{
  "image_size": 64,
  "encoder_norm_position": "pre",
  "encoder_qk_norm": false,
  "encoder_parallel_block": false,
  "decoder_width": 128,
  "decoder_head_dim": 64,
  "decoder_bias": "all",
  "decoder_qk_norm": false,
  "decoder_connector": "mlp",
  "init": "torch_default",
  "beta1": 0.95,
  "eps": 1e-08,
  "epochs": 21.5
}
Rows from block 3 of the image encoder, named by matrix and row number. Rows with one number belong to one neuron. Each number is 128 + 24 x the weight over its row's rms, rounded and kept within 0 to 255. All counts start at 0. Numbers have three digits each. After the name is the row's rms in percent of the matrix's.
# fc1: MLP up (encoder.blocks.3.mlp.fc1.weight, 1024x256), inputs 208-255
# fc2: MLP down (encoder.blocks.3.mlp.fc2.weight, 256x1024, transposed), outputs 208-255
fc1.237 104:128128128128128105128128103096098077128068128128128128097128153128128128156149112128097128107089146128128128057128128128128132128128128128128128
fc2.237 093:085177128159149128128128128128100173181107128128160128156128128085128128158128128150128159128128145156103119169128128157075128128128129061128128
fc1.238 076:128093128098128160128128089099103128128128128128128128128128176099128149128131128152128128088128101102166164128088128128093128148128128099128128
fc2.238 084:128153128128128137107128120181104163128128165155166158128079104117142102185128128084118128128172128128128128160128174161155154140128088128128128
fc1.239 082:153128143098151128128089128104106128128164128109154169097128128100128149128128159128128111117150128183128153102147161080128128138166096080128128
fc2.239 079:174098093156097109143128128174162128099106151163091128170128128128128116147128128096128153103114104128156128128088170128144125057153128153101128
fc1.240 238:128114128133128108128128128128144128102128128128113128135128128128128139128128151161106128128113137128128112128128141113128128128113128128128128
fc2.240 290:135128103154145128151113128128128159171165128173076128128128128128128128128128128128181175137106128139177128168129128128128115128128128128128128
fc1.241 080:081147100128168148128170118128099157069087159102128093128159128128128151155045155157105128128143157128151160088096093128157128128105108138160083
fc2.241 080:099171128129128104152104128128183158093128128165128159099176098103128088100128107112128099100160098156182145128103128100128128170100081159128128
fc1.242 098:128139120102103128102099115128128155152128128128082128110155128128073128128128128128128170128099104128158128075157093151128101158151128128128128
fc2.242 099:089128070175139152083128128098128128151100128128128105144128128128128128102128128128181185128159128128150149128128128128128080128128116128128128
fc1.243 081:151089051128081105128112128128128128158141128192158164128096107128128168111128099128128128089103128128157104166077096128128128163110147128128158
fc2.243 090:165086136148169128090080083106128128154128169128128097163128129128185128128138128100128149128156128128075128139128128112192128161128128164089128
fc1.244 085:128128142128128128128128155128128128088099157128112109160128128128101104128128109080128128091105128128162161167084148098128128128095128148128129
fc2.244 082:110168128128128128152128128128152128128128086136095169128108105194128128120166189128132069128145116150128085128128171165165152128171086154147209
fc1.245 096:128140128085128152128128115093128141135128120078128128089128128128128099101128128128147083128128128128128086128160128153167162128128128128172183
fc2.245 076:128158085163164104128128128080128089088128154128169128146112092128142128099124137082128091128167128128128128104103163128128128150128087128128094
fc1.246 142:167071128128104128186128128116128128128128128055143128128128115109017128104058112128128128128128128128128104128128082095128128128128202128128128
fc2.246 143:128152187128175128128128092128128128128128128139117128130128128119128175128128135141128128135101128128128128162167147128128128128119128128128128
fc1.247 081:128149128128128151128128172128158090128159128128095128150144120128128163128063169128128118086087128123128150128155147088165096101110156128128128
fc2.247 093:128140128163128128153128149113128160128100126090116157128128159139116106110128128102128128100118112159106128094128103166128128171128128128128101
fc1.248 129:128128128108096128122128087148146128128197128087156160112128128145104173122128051109128128128104140099128099128128134097148117132128128128141128
fc2.248 127:145128085128143128144080128093128128158149128144100120128153139170147089152128128099128188135164134127128128154128114096161128128147128082080128
fc1.249 147:102128128128128092165117128102128112128092128128128128119073120100128128128131114133128175090128150128133128128128121128128160128113128019128128
fc2.249 162:121128128128118128160082117128128128096128087128103115133128128149186128103128128108128227128128128128102128128128135117128128143140158128128128
fc1.250 078:169157128128128175162101073128090128098080097161160128091128128173128094172128128166166173099128128144128166106096099103128172128161130128170128
fc2.250 087:146128128128141151108128155124077102128094095128128086128101084146152105128166128128134150088146128101112078153084128087128128167151158141102128
fc1.251 136:128126049128128098128153152128128138157089128081128096128128128150128117151145119166087154128144105068096110119128128128119151128107128078128132
fc2.251 109:128128140128128128095128178148091128135128128142128128128152128132140128143121128157128128135121116128126195092128118130128067128163170128115128
fc1.252 087:146148128139128174170128180128168128094128128128152148128162128128070146128046181128103153170110151149092128128140128086089128128128128087107167
fc2.252 097:128128236128128089118188128128139128128128128128128100160128154153128157092096173079081185128093128193128131128128158160170194123128095128140152
fc1.253 082:107128128153128084128128128096103128163128128128128128128128108128128128128143161085145083128128128128128128168128149128128128128162170089157128
fc2.253 113:128128115128114095121141128174128128128128127101159128128128128128128128128128128057167128081128128128128128124142140128128128197118067128064128
fc1.254 113:105105128123164128150155104147128089094093128124128151165128146095108105128102103128128170128128160108128128128128128098128140122128135128128070
fc2.254 106:107111177159128128128128128128128139091147102128170128102128117128128128173116128118168128128081128107128177128128178117128128141114167128148128
fc1.255 088:128095128146128128079145128098105089128100128069148143152128128109128094128128076083091157128150104149160078090148128128128156128104107090128128
fc2.255 113:107128095140128097128128180128128102128121128175128160128098167128128112147128128164136128128098128160128128147141102106099095134116153128184128
fc1.256 088:158152128128141128173128128138116128128154128114128128128128107128164165128128128143093143128128128128104128128151154148128128128162128128156162
fc2.256 081:166171098128120165095148128128110115128151128090101103151160097128128151146086139128128094091128117128104128101128162101128128107089098128128128
fc1.257 079:166099128099128150089128128102128166128128128128128152168107128099103110151146105128128128128089128128128164128092156128128184163160128128147128
fc2.257 076:128128128101144111168100128143128093128128128128128164128128080066128152157128128128128128128128128128070094128094164150161128128105148128128095
fc1.258 117:128128150080107150128128128176080092069128145127085165106128074106128105128155098128161128168086106081094153147128145135128128128128128091171128
fc2.258 126:128139183185128128128129153117153143128148128118128116128128178127161128128143172109128128150189199128071128137128161154128128136169128128096128
fc1.259 075:086097128128128128128128085082185128072159128128128128170077128128128128128128171095128128128148128180121128149128108098167078128102128144147070
fc2.259 086:135152128101128128128128128128128128128128128157128128173117128161128168115184152128128128128128072128128128147128132133128128128128128175128218
fc1.260 083:180128128168097107099154009128128128128128128128128177128159072128128171105128099128128128081086088128128128155160128128128164128094128128089128
fc2.260 097:128128166128128125121128128128095114107128191133154094128128128069128067142128133182128128128128128101128128160132121155128128128128050047128128
fc1.261 083:107128182164128128161160128100128161128128088153150099164147128092128145164061153128128106158128096128128148128101128096096128152128090145095128
fc2.261 084:161128128146088140128128165128165128114094128166153109164103128128128092128101128082134135108110155128165092164108159100153174103128128159128128
fc1.262 083:128100128128128122128158128128128081101128147089094128075105102119128106128162128130128128152128176149128128110128156171128085097146162128162112
fc2.262 083:128128128128128098128164128128128128128085128128079128144128080109177128128103159128128128128128128083128128176128128128129171128143166128100128
fc1.263 092:144128128101102139128106128109149093128154128073128128128128167150124111166128152075128128165090128128159150094128103148128152128128128128128128
fc2.263 085:110156069128100092128110171166117128095128164148111128128128164162128166107129128112122094082100128128128098128128128100128128128128128128098128
fc1.264 087:120079128092111128128135128153128128128184089128095122156128128152128150128128128128111102099162128128128128128155128088156171128128178128168128
fc2.264 093:154128128133135104128128162128117128128128147128128128161128162161170128128175128062128128128165119128128128128105183137128128128128128128128128
fc1.265 091:128128134137128146088128173128128128136076165147151081149148094128128098154128166128139109142087099128086155153128128128128116074145128128103098
fc2.265 085:128128128095128155159128142161154106158168159128142128160169091151175090128128128107128128128145161128162107128168147168094128128171079169103170
fc1.266 095:105149162128128093162167143131166095128066128162128141128128128099151128128147142111128128128162128153128094086090165138128128154093154154128128
fc2.266 104:128128128128128128121136138128144128165128128128128168128128128128128128114128128079170128153128152128128128109180128165173128128089127128128087
fc1.267 101:128148128090128128165152076128107109102163128128128146161145128104066101117128094128098113110151111164102114110103138128150108128128095128128135
fc2.267 115:146170147128160160140152178128130128151128135128128128128128128128128128107128173128128128138128128099094128188110128135128128146128100224128128
fc1.268 085:096085068128090168093128128161112128162128099128162146150169128166093128128128128128128173128128104163128107164152102144128150095092128128128128
fc2.268 093:128125128138128128128128128128076113128138116080122128139165128128128172147128176087141128160128090102128201107128128128128134176135128128145070
fc1.269 088:161144075158128128161128083128128159128162090139094128155128102095170103088155160128086136153128147128128128128093095109159128128128152162092185
fc2.269 084:092128128097142129128128161128128128155128153128149097128128110128083156128128128105133102128112128091128161102128128161170130128146131160128128
fc1.270 078:128128165128145163161128128128144107128088173155167128095139148167107128095128147077128128093128155128156092128128128128148102128158097142099128
fc2.270 080:174159095128128097128128128128128097128128128177128128128128190181209128156099128128137128128106128170144128113106128128094128165128091128127128
fc1.271 096:165161128146166128128110166094116103100128177104128128128128128157128169128128100128128188103091160158103128151092128094101123121097159128128128
fc2.271 112:169120201128105090139128128128054098151139128128142128156128128128128128128128180128128128128128156128128170128128115099099128128131118128128208
fc1.272 088:103154066152110128128159128110128128128165128128128163164128145128128128128128102156142147128096154128146091103128155082128150128128142071105128
fc2.272 078:128107125128109142128168102099156155162128128099147166143080128128084113128146131128114128100099128128128105128151106105128108128157128128079128
fc1.273 084:128098128128128151128097128092143110073128128128128145164128128085128158106128128084128128102128128088089128128092156093081155144167128128128081
fc2.273 076:097128128088155128128199168165104169094128165161128104128097097163094128128128188128082128152152128168128128106128128128128128128155119128128128
fc1.274 091:099099067102154100128083162082094134103128110128128106091085126098128128109166128128128154162128156083138091149128109160128128128102085128128116
fc2.274 107:128083119128128128128128183128075144128128128136128128139135128150144137128128188112128131128106128104128128128086128151159128087128125128110128
fc1.275 113:128098128128100114128082128128128087128128128093128128112128164098128128170128128128128128128152128088157085128128128128142182152086052125128128
fc2.275 095:128128128128128130168106172079128144128128128102179113141128128091128136161128128159107128174128128081114128164157128128128158137128126128128128
fc1.276 096:078128128164100128161106128128096128128128128128158128128128128098128156168190188128119169128128121079128162128139139107128128101128128128173099
fc2.276 092:103128128119185086128087159141128128128128140128128123146119144108128163128180189197128128128128169147150128128128148128128133119170133128126128
fc1.277 081:128128128128128159128128128128153128126128128128100103075096128100128103128136128128160128102114100128128128108128148128114160128083099128151128
fc2.277 083:089128128165128149161128103128153129128161128147128109128168116109128128128128128162128135147128093128128128171128174096143131128093128128080128
fc1.278 086:096128128099165161144128162128142128142093149128128107160144128128128154128128128128128164091165106152160097110088128102097128167147156128128089
fc2.278 083:157128171154128128145128128128155128109128155165154151128128161095150150096161156128072128128146128128160151128102111103091101064109128106128089
fc1.279 082:128089194096102157128077152103110150106128128079128128163153128098128128128128145128155169156148128147089128128156147153128113062157128128105128
fc2.279 083:128161128095128128153128107131090087079128109118128054128142111129128128128128093176098099140089128073128183128128178128128121101169128128193128
fc1.280 092:128094128128128115117095128128172128128128101102150102128128128142112128152128079128084128166148142128101091128144128128128128166128128128089128
fc2.280 087:168106128128091093164183098163128182128128167063098128128128128132128156128090128096084128156128115106128128128174123128195128112148128128112128
fc1.281 195:163128128128119130128128095128156128128128119128119128128128110128128128128128128169073102128086145163092128087096128128096092128128128120105098
fc2.281 146:128128128128126128122138145128185056128127147130151128091128094128085166128128128124128090128157128160091176128128129145128128128128128128128128
fc1.282 080:156165138103094128095128094108096084155089112151128161148110128105155157106202158128128086102162128128128128128156095128168148128104167113100067
fc2.282 084:128158128157096128086146128150054128128166128085148137128128128154223160128128134128128128128150143170128162091176128104128128061077128128128128
fc1.283 101:164128102102128154128128128128128128128128128128128128169044128141047128098128128128128128128128128128128128075097116128138147139128137095128128
fc2.283 097:180169128128128110151128113147128165131105128128149128146128128108128175160088207162128130128128103112128168163155128098128097128128164128157128
fc1.284 081:118155128078168128098166128128137111167128131154161128108100128128128128151128128150128097109128101128156128128128167156166128128111128128149128
fc2.284 081:128140128174128078128128150128128191074156083128145083128128088128128117082128092128128128096128083128141160153128148095128179048142110128128070
fc1.285 084:128128172165169128094128109128128092128128104120128098100162128128172159087128112138128157093102143175092164128128159128128095128128128160161149
fc2.285 085:129128093145116143128103128106128128155143150128158108128128128179120174202100128128141128131117075139128128139107095128128128133096155128128128
fc1.286 090:128128128128163176128089128112101075128128103128153097160105152169128128128128128105159133128152128163080128128101175145095128145128122128160131
fc2.286 086:154135128128128106178119128128164115128155128070128128154128128150166103152128166128107149128128151167082166140128076145128120165128170128071128
fc1.287 078:104128096093128092128085113128128128108128096108156170128098109161128087152128104138098128097170128128128157128128104128094128146128143128109128
fc2.287 077:106090147156128128128158105158128152167104160128164128111151128152152109160103128128128128128101144098156162148128106143128123128163149146105107
fc1.288 083:148109128087168128128160162081128163114103099128128128097152094128128091089128149128128155128106105128128158128128143128105128128148153128128148
fc2.288 096:103125153095128128185128154167128130128162128127128097128128128128117128132165128108128157037151173128138128042115128156126128094196128158128128
fc1.289 084:128108128128104128128063128128164128089147128128097128128128128128128128149128101066128096128128101128128128124153152128128116076156108199093128
fc2.289 091:136084128103094120100128173154175142128089128128128128128128092128179090173153128143131096111128128128095125155150155147128097129128165192125128
fc1.290 083:111153139128128108167128162099128128149128174163096103128163084150128104128060128128096128100128097128128163093148128128128128128128147171161109
fc2.290 083:098108128095128128135196161173193153120107128049146128128159128180128153128092128128128128128128162169091128128128141128128128096145128128176194
fc1.291 084:093128120092078128128084149128128128128114128128114128156128128149128128128128165191182113128128117128167128128161109172128128108108187128128136
fc2.291 103:105144114128128080088163128128041128085126129141128128128129087128128128128128128158128128186179088117092128082128128128119193128128128128128128
fc1.292 079:128128128128079128128128128128128154128128128128128128092139172128077128108128172069128093128105161128128098128128128157128110153128128128174175
fc2.292 090:095165128138128128128141178055128140117128184163128115146157047128128128088128128128128128128159072176142128179120128128128165128128128128120133
fc1.293 076:111128174128116128128128119128161128118128128142153128096057128107147107178128128128089128128106151180128091128174128128128128128085099128128128
fc2.293 075:121062124128128105128128128128128145147164152131128160139152122182138174158083101128128128128174128128105128120128092128170128128152167128128128
fc1.294 096:115128128128128138128151105082128163128088128145128128150146128104148147128082128128154108128149110128118143128128128128128110128146128128128101
fc2.294 118:146156128128128128128143128148147128134128128069128128153199128128128128128128128109125048140128123113168133138128128117166128089128128145128137
fc1.295 086:143158128128128147128157128160110128128128183160128147128128128128098161094128128128112128128163146175155153128154095128128097128117128128128154
fc2.295 091:128163128128128138128142077128153117101077154070110128104128128128057155115128144114128175128152079084110125100132161128128124082116128128128184
fc1.296 083:101108128101164097161154077096128087128128107169168128159128151128128098128168083128152128128093102128128128128105167101154103098107128101128128
fc2.296 100:128128128128128128112128128128128196181145149128164128128142146128125079128128123192078128128128128109128119162128165135082128117128128128120128
fc1.297 087:152087183080110128128128128121128129157128128128152128128128128128128087128128128127128056128128148190128128137128166128094128128154128106128242
fc2.297 085:144154183162104159128128169137128089121128119139099149107128128172128128083128128128128128128128167176155141121100105090198128110158128128128128
fc1.298 104:128140128154128128105128128148107128128128183111142107128105170153128128163128128128128121128128128128106103107084117128128107112158156128155128
fc2.298 127:237128091128128052128128124128128128128128128128155172123128128128064128128128128169128128128128122128172128080128123128128128128098128128128128
fc1.299 079:153128128128098093165141128089128161128128128128128128128128128101128107128134128088108128128128128128073157110168164128120128090128181128095128
fc2.299 093:143128184101128107128100126148128128128128128120128128131132128081128128128167128080128128128162128128090164159154107119086128175128149128097128
fc1.300 083:093161128086095083154157107145096154094099128084160128128128158128178128092128128128128169128128143128154128128107128128128128128157128128128168
fc2.300 090:153128105150150100128128121137100116108128110142128114126128095094114097085128193128183128149144161128128128111083128128128150125128128128128221
fc1.301 084:092101105070128128102099128128115138128084218128101128128107146170128128149145094128106102128128147113162128105128168157157159082128101128177128
fc2.301 091:127128128119161128128086128128128161128132096128128128128090128128128162128143160117128108128128128178179128140120186128100087128128128128128058
fc1.302 141:128102160109128095128128128143128128076048151128128105157128128131128128129128138200128168091085128164128100074077098091128128128104128157128128
fc2.302 122:128128046128152128089128134128128135154054128128128094128128207128128162128151128128128128141192166128128128128154128128100122082128172128144129
fc1.303 191:112087128146128128128137166128128128108128121134108125128122128128128128128128138128128146128114097128128128131128128128128128128128142128128128
fc2.303 192:128128117157104130109134062128128149128138128128136128128127128131128147143131128171128128122128128128195141110130140142128103122128131128152136
fc1.304 090:128128128146128128128125128128160128128128128067093161128128195128169102128128128128128128128088141096156128128089128071128128057153128128166128
fc2.304 095:128128128128113142168128110094183128128126128128091128164160128128128128093128128128128128128128089128102199128128128128128128128093128128096128
fc1.305 082:155145128128083169149102067164083128128128087128128128094128155128128128128160151159092128128128128128150139164128159128168128128107109128128057
fc2.305 081:153166128128089128128106120145092094168143150100128112160128128149169080153165112128128137148128128098145137109148156111157100162128094128099155
fc1.306 088:128158105156128147128128097155128128100155162128088090128094128156128165128160166145162144165148108101128128145128128149165128169128076157097162
fc2.306 083:154158084128128138148128151073128144157128140128117128128098128107159128128171128105133128113153147108128091098114155156164128112139099128105128
fc1.307 076:155128166128164128090089131128150167128128138128162128128112128128128166128128088128128128128128128128093128128172128128128100128128178128160142
fc2.307 078:128128167128128092168166128128128128106105114109145154128085078128178089095128128128138179155128078128129071155128149090115128143134100128077168
fc1.308 087:112074128128161108148128108128128128128140128080091128128128128098128128128128128113146174128128128128114152085128128142088162128128128128096128
fc2.308 096:167128128128126128128147108128128158128146165131128118128109190128128128128126128151181128128128103175062128128184107107128069166157111068128128
fc1.309 083:163159128128128128128100128146106179128128128111155128128128128128104144096086128128058160128150157128128079128128117076128113136128146128128103
fc2.309 088:128128128106105128190181128128093128112161134130128128123128128128128127128128094158128128178083128128166128105128107128140128128160128128090128
fc1.310 117:128106145128151128157174128129102088061128128128128107128081128098128114128128128094157156128148112128128127092128119128128128179152128128137070
fc2.310 124:086128128128128171128075173162152093128128128128160128128128128201145128128183128118128128078128128203132128145128098168128128128151128096128212
fc1.311 078:086102128128128075093128128128169107128105103143128159128128128107096128094128128152093168128168095128093098115128083087128104188102172128128128
fc2.311 093:128128128128091128128124156128128128167136155185198128104128147172149160128128128107128128128103148128128128128101128128098128112128122128161128
fc1.312 087:096170128182153099110160128150180128143154181128152128155149154128152166144128128143168128128158128128128128101128128128107128128128184128128071
fc2.312 092:165147115094128101128123128188128098157128161068128199128128128139128128139128128128128128102128097128183128086157145128063128144106131128128205
fc1.313 082:155147128139162128147128107128128147128128093105149150128106160128171128153185128159150128109128128071128128128128164128148153133165128128109114
fc2.313 081:128128128091103153163128128092128145110128128128128128098128160128145164128175075128128133128128089167077128089128085088094128149101161169128157
fc1.314 083:108105128155128162128088128087174086100128128128095128128141159107108128128128128076150128128128128128128083154139128078103128151128128147128055
fc2.314 087:183140128184112128095150149136078128147157105128152115128128157194160154128128166128128128128172162128128138128186128117099128116148146143128189
fc1.315 075:161137157128128128158128128128158170146128165128087128143155128170157128128128099128128149082095128057104100097128128128132109144159118128173128
fc2.315 087:141098074157128128107128107128143128088128128085100128145128093103159128128160180165067102128101168111104128128145128149157118128158117128128147
fc1.316 079:156096142167165153149091102168148128128128128128149158128128128163090128096128103128095159109128151099128167151128161128096128128166099169093112
fc2.316 077:128090161101105093077148128108162168108128165145162092128138128128151094128128131144106128150160128111083161128161103165128128097107128106121140
fc1.317 083:087089127128128128128107128128128128133128188128144128155105143090075128146200103182128148167128085128128162128094093150128151165098128128148151
fc2.317 090:130090128128128128128123128140128139128128128128128085128128146128181139128128183128128141128128128128074128128146128162128127166128121128128128
fc1.318 113:128128150128082147098128128103128131128128156128128128128128128142128118111128127163128119164128097108151157100083128096123128095130128095128128
fc2.318 125:204128102200128120161218128128162161128128057128128169113172158074128152128128128128128128128128128128181144083128128128128128128169135128128128
fc1.319 075:128111088128128092128099128128128128128141128128099128128128152128128128128128128202100128128091101128082096097154157128128128177090128128144128
fc2.319 088:128166150128121128128128167145128128128128128128157128064128128128128128185128128128089100128128128128128128128128128128156128128128116128146134
fc1.320 079:128128128128094167170128128104100128128128157118145094128157078094128128128145128164128142160098128096085147128128091152165090095165128128128128
fc2.320 082:091144116092128103128160099115128128128128152097162128107148092128128154151106152158114112128097128106128142091128146154167128128138160128096128
fc1.321 080:101101094128128161148169098097094128128110157128168128128128128128158128153154128106128128128173162128128159128164081159155128128128174128168128
fc2.321 087:157131128128128128128128255161128128154128128128164128128128128128148128114128147128193128128169128103112163106104166089128128143128128128117128
fc1.322 087:128128128128128128128156128128091114160106128099128093175108077101128128128128150128128091146128128128128137128090093128128128102088129128128194
fc2.322 097:101128128098128128128128091089155128128092097113190128123128128169116117128128160128128128142097128152144128128128159156118151107128128128128121
fc1.323 089:156159128128143152102144141161093128154128128128165146103095128128128128128128139095086128097092107128104151128128155128094109130162155162103128
fc2.323 095:088142128128109087128128128128042128128119128128159113128137120128175128128128128128128128128114128128110128147128184128128128128129128146128128
fc1.324 153:128128068128128109128149128128081156110128138128097128109128128128128128128128128128111128128128096114128092128128111089103127128142128128128128
fc2.324 130:128156128128081146128128128128128176128119145134153128128196128165128128133160128099060110128077128076128095137174128128128137105128128117066143
fc1.325 080:128105128153128128128098161128128128128128078134128163094169128128128128128128093128128128086128128117150097169095128091095128128128113128128128
fc2.325 075:128128092092062128128153105088116128128084100167154128128175128128128128105128128155128128128104157128154081128098128128106154139128128128088128
fc1.326 111:139128128128109128128149128128117144128128128098111128128128128150095128128128157128141128128096089128161127082094146153128107103097128128128118
fc2.326 107:166128128066149128128128163128124128128151124106100113128099128168209148128128128140106128128128098085128115128164128128128091128110128128069115
fc1.327 081:158083128128153164128163099128112128153128128156170154128128097128145167107128100128128128102128102128094164162128128088128128128128128163093128
fc2.327 086:128156128128128128128128129143128128099131129102148128128100161128117113128128128128128128128128128128128087128128142081158128096128177128106121
fc1.328 093:152078128128162128128158128155128133128126128128139150128128128113128097092128155128128128190128095161128092098106092158128102154075128113128155
fc2.328 094:104128128128173160128128078128156197128106075124154127101128128128097143106128128165128128128098135128132128128087121128128128128131096128128056
fc1.329 106:128112128128128112061089181128093089128128128109148118089158128128123128097195128128177173149161116128118128128125128139128140128164145128111128
fc2.329 113:123128128128128128128073169059144167128113138113115111128128128139128128151067159175100128155128128109128128123128128128128147121166165128128128
fc1.330 078:128157149143128128128164128165128077128148128128128128160128128128173088098128128128098128161128128128128128128128083128075178166128158128092128
fc2.330 078:128147128070128128086128148155094097147152114128093171155130102148115086128170158154128128145157128083128128090128128128128141128128163098106128
fc1.331 085:128128085128143093093164128128148154128128172110128142106128112128151108167128162128145172165128148177128128144128128146128159128166128113128128
fc2.331 083:175128086128098145107128128168128128099179159099128138104097128122129128138085128128128145128078128125128165080128106148128128100146114083155128
fc1.332 084:128128128177101140128084128152164128082087128173092128178128128128128152108120128128144128128103128171128102128128097101094165128128087128128116
fc2.332 098:128128128128128160128128128128128128138111112101128171111084177163128143128128103163128128108128128168186095114147128159107119128105126128107206
fc1.333 079:170128128128169166128090156128103156128128128128128128161145128128128091108128128128142128097102164128128145158128128084093128128110128141128150
fc2.333 085:174128128128133142128128184150128128128128128128128128092160128136128128086128125128089128159150128116128109170088083134176128128128128128115119
fc1.334 090:144128098143128150156089086156128128104128128128097158092128128128096081128164128174102128112128128176158128089166099122169095161103128086168180
fc2.334 086:128128128165128128128128169128151158118106151128162147128100128128128126128129128128128128132104102115128128145110128128103080128164145159105128
fc1.335 081:099108151128154097110128128090169128128150128128128103154155155092186113166174166146163128090162128166169128128128165128128154092128136128085128
fc2.335 075:128107128062128162100128159200128129128128128128128178070128117116128175190165169128128162144119128128094128093128128118128128100125128128128128
fc1.336 080:128120128128096128099128128102170103128128128104128152128173097128128095128128128128085128084155095066128128128109093107128101180128148128150133
fc2.336 081:146128128111128128144152128152128103144086128128128103067133165162128124105143128109144128176107128087069128094101111128114137087155128078147184
fc1.337 190:128128140128108035128128128178128128094123128128072128128128128128128128128128089128048180128128128114110073083067072071128155128140085128171118
fc2.337 147:128128128128130128113128128128132094128128128128128129128131128128128128128128128128094128128167128128128090128077128105128128094091114128108128
fc1.338 093:128128128128166105128074128081093128104128128128128128128128128157082111151128128128152089128146101161120151157118128161159128162092159128093074
fc2.338 115:128128128096128128128128128128128128104128155069128116128119128179128128139128171097177128169128128148128128124162153128128128128128128128128158
fc1.339 081:128128128108128095101084156166128128128152078128128176128128084100128128107135103128170128158094128128097090159151159128154096128146128128128128
fc2.339 099:027113152098082128128128143128128128128099128128128063128093128128128090128128128067128160101111128130128106128128115088175073128128090128128062
fc1.340 084:080099128088104149163128128128106128078128087128103085157138074128128128100128128112128173152128128163128128111128144128145128128152107047154128
fc2.340 084:102113128128105175092168128128104096114128106128101161169128128128175101128128128128178188146111128124128103088101128161117157128111156171138179
fc1.341 087:128104128128102128128155128128128128101165151128128103128158128152128098161194128167128128128093128128128103128157154158148147077145128128128121
fc2.341 080:155128172128128128128128153132151128128128074154108128098128128128174128084128160102128145128162109120098101084128128145187128128128128128132128
fc1.342 090:144107063128112096104155128128128155128118128128128171128128128147128162160069128116128152167098128128147128094128169128157128128128128128163128
fc2.342 101:167128128116112128128128095128128128152158127103132151165128128147128128128128128128128213128128128181128128128128128128128105200128128128065117
fc1.343 083:128103128157128165159162153128128128114128128128155096097095155175167128128128128076099183128090128128163090108101149128128128128106128128128128
fc2.343 092:128095128108160128128128128128128128128128128086128101097122160085128128109173139145128157125128128128125128156128155154097128073100128128128128
fc1.344 089:160149128093165128153128152149128096128128098128087096128128128168128158155128128128154085085085148128103135128128128082128128091153171138090128
fc2.344 074:128128189119157087101128128128128092089128147090100106128128149128128153163097153128155128128152158102128100151128085109128128157128081128085138
fc1.345 082:128153128155128102128150152128128128128106128128162107148083128168166128128128101128128065093128081112157081156128128151102128128128092128176128
fc2.345 090:112103180135128128128128120074189128133128128128128128128128103119128146139134128144175128128114128049166128128159128128128128156128156128044055
fc1.346 097:095146096128158101128165128128147128161160128128093128128128128128145165147172119128128128128128103173128128128128128128157128128160128128157141
fc2.346 103:128136128128135128155099128143128195128128096135085097128151198128128141112128089101216128128128128128128128119128128143128128074162128093125128
fc1.347 081:094094097107100128141092128128165099161114150128108121128143169149128151163133085128154128128128128128128099105128095128128155128128128169128128
fc2.347 087:112128119128128128128128101163128128128128157237137128128134128125107104150128128128128128132128128090119192128184185159128128073128105128128128
fc1.348 087:089154077145154145100128128128128128147154188128161128128104164157128128101110128151145098156128128156162135154091103128128156128156128090128158
fc2.348 079:106100128102090128161128167128128109128113101128159159167081128100128154095180128161090104128128151159096099094112128115093128101088112189080128
fc1.349 096:130094128128104128150128128128096158128118128128128128109128149092058111101051157128151128189128128128128095128128107128173165159099128128128128
fc2.349 097:128169128128158093128176128070128128128167128124169128113128128128098128128119128128128128128110128128095128104128121104162100147128128128184128
fc1.350 090:128128084128151128128171175128141145128128128128088137128128128155128084128128117139128199113128128128090128089128128128130097128153141128128128
fc2.350 106:128128128128128128128128094128128128133162097128128128083128128162174158128090128128146128128128128128074235128146128178128128128128128181111158
fc1.351 086:103128128100128128188128174159110083128128128113128117154181128097128128093128128128099165128147128128128128128128128128128098128128128161177128
fc2.351 095:084095128128128128116128128163128175128111128154128152128144117124128128138128128123156151189128091160128128128128128128148197128128119128128128
fc1.352 085:171098128128102090128167128086161111128101090141101098157128128097128160104128128128159134128153158097128147128128096149143096077128128087095128
fc2.352 112:128128128146080128128182147128105143128134099093142163097177132086122134146078128137128128128057128151128128128128102079106153155128099128128128
fc1.353 086:128128128128128128128150128180128118154111128165114079093200157128090128128128128128128161128128094128128128124156149128128166146091128128166128
fc2.353 094:106128128128108163128165080128128090128128128128128128128166102164148109128128169128176128128166128158155128128128128165139128105175205128070128
fc1.354 116:153114128128128128128128128112131153128140185128141128151080128128100128152128128128091128128138107144144158128138128128128162105128128089150128
fc2.354 113:123168128128129147112128143158128128128157128128128128128107128128128116153128143116172144138114161128128125176186126182128128211125128128126085
fc1.355 080:128085128128109128157108080114128167109128128128128128128110128128056128128128168128144107101152101128109171087128128167128111128128186128128169
fc2.355 086:158128087128067128116128128128128143128101151128190128128118059128121128128128128069128128128099172128128135110128111104128128128149027195128128
fc1.356 083:128083128095128170155128128184156103094128176145146085128128128149094151148153128088128128178162128128115162128167128128154101128143128164128128
fc2.356 074:168128111128128091098128175091182083128083100159128115130128161128128128090128128092118101128108101128167116153128164089128093174170128161117076
fc1.357 082:100094128087103145095163128168157155171092128079105084166147128128161155100128146168148147154151084128110097160084128159128167128144095106128115
fc2.357 080:095106090075087128153149105128129172128128101105101155156082128128128128128128128159153074128153128142128151101086148128113128128128089128159151
fc1.358 076:093147128082128128128061128128128128163128128082081128103175128166092076108128070101128079128101128128073167128128076161115152128149127128128128
fc2.358 090:122157128164093157099155096128128128128128128141174128117191112128128104163128128128181128174108128104093128128128104128128128128128128215158128
fc1.359 083:165128150135101152128128128125088128128084128128128128100128128128141128128070098120128099101128128128166102128155174159154156152090186111100128
fc2.359 089:128128126128128128128128059121131128128128117160128100122128092082128164151111168151111145128095150172129074128162128147128128128164128161128128